{
  "input": "log_mel",
  "norm": "groupnorm",
  "channel_attention": "eca",
  "max_grad_norm": 3.0
}
Rows from block 8 of a small spectrogram enhancement model, named by matrix and row number. Each number is 50 + 12 x the weight over its row's rms, rounded and kept within 0 to 99. All counts start at 0.
After each channel's rows are labels from the 100 clips, of 14848, where the channel reaches its highest value: "strongest on" is what is common among them. Only what is clearly more common there than usual is listed. The data: synthesised sound scenes: up to three everyday sounds over a background. In brackets: how many of the 100, against the usual share in percent.
# conv: 3x3 conv (model.decb.0.0.conv.weight, 96x192x3x3, each kernel summed), inputs 0-95

conv.6:38 55 60 64 63 39 40 57 56 35 47 58 35 44 61 37 55 65 57 68 45 41 43 34 54 56 36 40 48 45 51 33 49 67 49 66 51 39 44 47 55 39 39 50 51 51 46 66 46 64 64 59 52 50 71 42 44 37 46 37 42 55 45 49 38 51 53 45 52 50 29 63 62 56 26 51 53 39 54 43 69 32 49 48 63 44 72 49 40 49 50 49 48 42 40 70
strongest on: background: none (52 vs 22.6)

conv.74:40 68 66 59 43 57 42 51 49 39 48 41 55 63 63 35 58 52 52 48 42 50 38 31 48 29 44 53 54 49 63 36 63 34 54 73 61 55 67 49 53 31 68 43 63 68 59 55 49 50 56 59 53 63 52 58 48 62 55 60 43 46 58 46 55 42 46 67 33 47 36 50 37 68 74 57 54 73 65 52 59 47 33 64 56 53 67 60 43 69 64 42 23 50 62 80
strongest on: waves (49 vs 5.5)

conv.89:42 60 50 58 47 59 56 67 55 48 63 32 64 35 42 37 73 55 54 55 42 66 50 60 57 53 66 48 45 48 57 41 53 44 44 43 47 35 48 54 47 33 34 48 57 70 46 48 39 38 40 46 62 55 51 47 59 29 66 51 53 51 43 40 73 57 55 56 35 53 62 36 58 61 66 57 42 52 44 46 49 63 52 63 62 45 48 43 49 50 51 44 55 41 47 52
strongest on: chatter (72 vs 5.6)

conv.30:54 53 55 44 59 48 46 46 47 77 38 60 67 69 57 43 45 46 50 47 42 55 62 54 59 71 49 61 61 51 40 50 59 50 60 53 32 49 43 49 62 60 53 49 51 58 56 52 57 51 42 42 73 61 45 37 44 47 38 40 46 47 43 58 52 58 64 55 44 51 52 50 75 28 51 39 49 45 50 53 54 45 46 54 71 47 52 61 63 50 47 59 57 25 40 52
strongest on: stream (67 vs 5.5)

conv.19:46 56 46 37 47 42 60 46 42 57 50 58 46 47 55 43 60 60 47 46 55 50 64 42 49 63 38 41 51 66 33 61 53 54 31 38 47 67 45 56 39 62 46 52 49 42 38 46 48 51 43 65 52 35 48 41 67 55 46 43 63 44 37 56 58 74 45 61 52 51 56 38 67 42 27 66 43 37 53 54 45 69 58 57 63 41 71 37 47 57 43 51 51 45 57 43
strongest on: background: none (57 vs 22.6)

conv.17:50 39 52 42 59 49 63 48 55 42 55 53 42 52 54 44 56 47 44 57 38 53 57 58 61 53 42 39 41 57 51 46 64 66 47 44 47 55 54 50 64 64 42 44 52 51 46 60 51 56 53 56 48 63 67 45 52 56 47 38 42 46 48 55 61 56 48 64 53 45 32 56 65 52 41 60 42 45 48 49 46 55 62 58 56 47 57 50 42 56 47 57 59 29 46 46
strongest on: reverberation (66 vs 35); text has "room" (66 vs 35); text has "reverberant" (66 vs 35); muffled (low-pass) (45 vs 12.1)

conv.1:47 66 56 44 53 48 56 45 45 44 47 54 62 35 45 28 59 59 41 49 60 67 52 67 42 26 47 35 43 65 60 51 47 44 57 46 23 58 49 58 46 52 39 64 65 50 57 44 48 41 48 59 46 72 70 51 62 50 54 67 46 48 58 55 82 48 35 60 48 69 63 63 54 49 68 47 45 60 79 36 49 50 46 55 65 51 43 55 47 53 44 53 61 53 24 42
strongest on: clock ticking (26 vs 5.3)

conv.94:40 49 51 50 44 63 48 42 48 42 57 48 52 53 57 45 47 54 42 61 64 50 59 44 30 52 51 37 28 58 59 37 40 76 51 33 40 36 61 37 54 50 43 56 40 40 46 67 56 57 44 27 59 29 57 62 55 67 54 51 48 68 27 37 46 39 37 35 41 59 33 67 57 37 63 43 32 51 53 67 42 70 25 53 53 44 35 57 55 31 41 49 60 51 46 54
strongest on: crickets (67 vs 6); glass breaking (26 vs 4.8)

conv.47:59 32 47 51 51 44 37 46 60 53 46 72 49 35 44 57 48 44 58 41 68 37 37 61 48 52 53 58 55 54 48 20 67 37 54 59 47 59 42 44 42 43 78 46 53 48 92 51 49 36 37 43 39 61 45 73 32 35 38 48 37 67 68 40 43 51 59 61 55 44 53 46 59 36 59 49 50 54 47 60 50 42 48 45 51 32 54 57 55 27 50 55 38 69 55 73
strongest on: wind (59 vs 5.3)

conv.59:58 59 62 65 57 35 54 43 32 38 49 63 57 49 64 55 52 66 36 49 63 35 61 53 52 41 49 47 48 39 50 54 73 41 49 57 52 35 54 68 60 43 49 47 43 53 39 64 67 44 60 50 62 45 79 43 32 55 47 41 55 30 61 49 47 47 50 59 53 48 60 65 44 42 31 50 52 40 43 35 37 67 69 70 44 78 58 39 75 56 56 55 59 57 43 56
strongest on: crickets (38 vs 6)

conv.24:44 53 48 51 38 49 39 47 54 56 47 58 46 56 65 55 45 61 60 38 64 36 46 44 47 42 59 47 58 55 69 47 60 45 36 44 51 61 49 68 41 46 44 48 58 26 59 51 40 44 54 63 46 51 44 59 53 47 49 43 44 49 66 42 45 34 24 37 59 48 48 52 40 58 51 57 43 60 42 65 51 56 34 54 34 27 48 44 60 56 56 40 41 54 44 48
strongest on: stream (54 vs 5.5)

conv.16:67 37 44 58 70 36 46 45 50 52 40 77 55 55 71 39 53 53 51 59 52 55 27 49 60 47 40 45 45 54 58 53 61 34 33 54 63 70 51 61 36 50 51 65 40 47 45 56 56 48 44 47 52 63 59 38 53 45 52 41 84 49 52 32 70 53 48 58 67 58 41 53 63 55 46 56 69 56 38 46 48 66 59 68 53 49 59 71 57 54 42 55 49 59 68 46
strongest on: crickets (48 vs 6)

conv.57:49 43 82 56 35 57 55 35 49 50 39 53 44 64 49 39 61 54 63 70 54 45 55 66 41 46 61 56 60 52 47 44 60 63 46 61 61 33 62 47 86 48 58 55 45 59 48 43 72 46 61 56 51 28 70 41 58 54 56 32 50 39 46 54 62 53 60 52 61 57 49 64 51 46 51 49 45 41 55 40 41 53 56 49 55 68 52 39 43 65 61 52 55 45 52 47
strongest on: waves (35 vs 5.5)

conv.68:67 44 52 50 67 46 51 54 49 58 33 54 41 56 66 60 51 42 55 51 52 48 62 46 51 60 38 40 44 52 42 40 60 49 45 45 52 43 61 59 52 56 58 46 55 49 48 47 36 53 46 41 70 50 47 49 40 58 49 40 54 65 54 47 38 48 51 48 44 45 47 56 61 46 50 53 55 26 30 47 47 52 49 61 76 46 41 53 58 44 54 50 58 56 45 38
strongest on: reverberation (92 vs 35); text has "room" (92 vs 35); text has "reverberant" (92 vs 35)

conv.58:61 35 51 37 37 39 48 40 38 33 52 36 37 39 47 52 58 51 40 51 56 44 39 59 51 61 55 47 51 55 46 31 49 24 66 48 53 42 55 52 54 40 46 41 54 70 52 52 67 44 61 50 47 36 60 35 34 44 50 30 36 62 73 57 43 47 53 52 56 46 45 41 40 45 67 61 54 28 37 55 45 67 70 57 64 42 70 59 69 58 52 56 54 48 64 44
strongest on: chatter (51 vs 5.6); speech (25 vs 5.1)

conv.44:42 58 59 39 34 43 37 59 48 57 39 78 43 41 59 42 35 41 51 64 63 39 57 54 38 49 58 45 52 54 53 58 61 33 49 58 56 51 65 42 31 50 61 54 51 45 51 62 65 44 44 58 38 40 61 53 59 41 53 59 44 58 53 37 51 54 60 59 61 39 45 38 59 66 48 68 26 48 63 59 66 49 56 53 45 41 59 52 40 51 50 56 45 74 76 52
strongest on: waves (51 vs 5.5)

conv.20:60 53 47 54 48 26 39 34 32 49 53 64 68 54 39 36 54 57 50 66 47 20 62 31 46 55 31 54 68 59 48 37 52 44 39 54 53 38 64 66 70 71 46 39 63 48 34 50 68 60 47 73 38 29 50 53 44 57 24 44 60 46 66 56 57 50 43 53 69 51 29 52 57 49 45 52 46 39 61 44 66 55 44 57 48 65 59 39 56 51 47 34 45 53 54 60
strongest on: waves (34 vs 5.5); electric buzz (33 vs 5.7)

conv.90:44 39 56 41 40 51 57 56 45 40 44 63 37 43 56 60 52 56 51 32 50 39 37 47 67 44 39 50 44 50 63 46 65 59 67 33 30 44 38 51 47 40 53 36 46 55 35 46 65 63 38 45 72 45 57 45 30 54 49 49 58 63 21 68 47 47 29 55 49 38 51 49 63 40 34 56 65 64 48 49 41 64 57 49 56 62 56 43 64 32 60 39 69 56 56 42
strongest on: background: none (53 vs 22.6); clock ticking (32 vs 5.3)

conv.33:68 33 55 55 47 49 57 67 63 50 44 54 39 37 69 45 49 57 65 52 35 51 51 64 61 36 54 49 65 47 56 50 55 76 53 58 32 42 56 45 56 34 56 56 52 53 52 65 46 49 51 35 43 58 59 57 62 34 57 52 39 67 54 46 55 35 61 70 50 44 45 59 56 42 65 48 48 47 53 38 62 25 43 45 52 45 61 45 54 33 53 47 47 47 54 39
strongest on: chatter (78 vs 5.6)

conv.45:50 42 40 45 32 67 48 55 44 49 46 74 49 50 60 62 60 45 37 58 52 46 35 56 72 62 44 58 54 66 48 52 60 53 40 69 48 62 53 35 52 55 63 57 37 56 42 44 45 56 51 60 53 55 47 49 44 60 58 46 55 44 59 51 41 43 58 36 45 36 45 40 42 25 54 59 54 49 46 47 45 45 48 56 51 37 41 45 64 50 34 63 40 52 56 66
strongest on: crickets (83 vs 6)

conv.53:47 55 38 53 71 64 58 54 64 43 68 37 55 45 45 45 49 44 34 57 34 60 58 46 59 51 48 41 58 50 44 49 43 57 38 51 47 64 39 52 67 44 46 48 61 46 26 52 42 57 41 45 50 69 47 61 37 51 35 56 71 34 47 52 53 50 62 80 50 55 66 64 44 45 66 59 52 36 60 55 69 60 42 48 52 61 43 54 62 53 51 47 53 47 62 69
strongest on: chatter (61 vs 5.6)

conv.23:30 60 43 42 53 52 53 41 45 47 44 56 32 41 54 43 41 52 47 51 59 51 46 33 54 42 47 46 44 59 43 50 44 52 49 40 48 61 49 56 44 41 40 47 49 44 52 54 37 41 56 57 66 50 61 36 55 44 45 49 40 52 40 46 63 33 41 77 65 38 55 51 57 42 51 40 51 47 38 38 51 63 32 61 58 44 53 46 57 43 47 47 53 50 30 45
strongest on: thin (high-pass) (73 vs 11.4)

conv.79:44 52 43 63 32 42 57 62 54 59 40 56 71 55 40 34 51 51 45 52 45 41 65 61 41 55 47 66 58 53 50 51 48 44 50 43 36 43 64 69 55 54 61 64 59 52 55 54 67 53 57 61 38 50 58 47 63 54 51 41 50 54 55 60 46 73 64 59 47 42 39 42 58 40 78 62 44 35 46 47 65 40 50 65 66 60 48 50 57 50 67 50 59 65 76 43
strongest on: stream (52 vs 5.5)

conv.8:41 36 60 43 54 43 32 32 45 57 55 44 51 29 60 51 55 48 62 63 57 39 41 50 63 44 64 38 24 56 52 37 34 62 54 61 37 52 71 63 58 46 42 38 61 57 61 52 49 44 62 46 53 51 51 56 55 56 73 61 38 46 42 52 34 47 60 51 45 38 36 34 46 40 50 43 56 58 51 37 47 55 42 50 66 37 49 50 43 35 54 42 51 48 35 49
strongest on: crickets (56 vs 6); clock ticking (26 vs 5.3)

conv.88:61 41 64 58 60 59 41 54 40 45 56 39 60 43 45 55 43 46 54 48 51 21 38 42 52 46 50 62 59 50 63 25 42 47 34 46 52 53 69 56 65 28 52 60 38 62 42 34 70 38 30 51 62 47 42 53 15 61 57 60 27 62 63 55 52 60 51 55 67 38 44 53 49 27 49 35 67 57 33 64 46 50 61 53 73 55 51 24 55 41 63 46 58 61 45 58
strongest on: fire crackling (32 vs 5.4); applause (32 vs 5.6)

conv.83:52 67 59 46 59 58 52 56 59 47 43 51 52 51 50 49 45 40 47 61 60 41 74 59 51 65 66 57 59 25 45 54 55 51 62 43 33 57 59 52 50 68 56 56 54 58 47 50 66 36 36 37 54 66 66 50 46 58 51 32 38 49 62 55 59 47 50 63 42 36 50 48 58 42 55 51 39 57 51 65 72 56 58 60 65 42 37 40 62 49 66 40 50 49 49 62
strongest on: waves (34 vs 5.5); vacuum cleaner (29 vs 5.7)

conv.50:60 48 41 36 60 54 46 51 53 39 55 63 47 67 45 42 47 41 72 53 44 45 35 59 55 69 40 39 42 64 54 51 66 56 36 52 50 43 70 35 54 47 65 44 75 57 61 56 60 44 49 52 67 51 53 43 48 55 44 49 44 36 42 60 50 57 50 45 36 46 50 48 52 43 41 53 52 36 73 46 42 47 42 62 60 43 45 51 50 54 32 44 55 46 52 55
strongest on: background: none (70 vs 22.6); barking (25 vs 5.5)

conv.27:55 38 40 50 44 85 42 59 46 58 34 54 71 42 62 49 52 42 54 52 48 30 39 33 55 57 59 63 45 59 50 39 58 59 64 50 70 55 69 40 53 39 50 43 58 47 19 31 60 45 58 61 43 47 58 58 36 60 49 46 77 47 47 54 34 53 45 45 43 55 70 26 50 49 66 38 47 54 62 62 48 61 50 58 58 58 33 41 42 49 60 47 39 58 49 48
strongest on: reverberation (65 vs 35); text has "room" (65 vs 35); text has "reverberant" (65 vs 35); crickets (29 vs 6)

conv.93:44 64 67 60 43 70 48 61 55 63 50 52 63 67 59 46 55 57 59 37 52 53 70 46 38 47 56 50 58 48 54 55 56 59 45 45 56 50 49 43 61 43 66 56 55 48 52 62 49 59 35 41 51 52 58 56 39 36 47 44 40 51 43 51 50 49 48 49 38 50 73 56 71 53 69 29 31 44 45 39 45 28 52 31 54 42 39 45 49 42 52 58 48 39 37 54
strongest on: background: none (70 vs 22.6)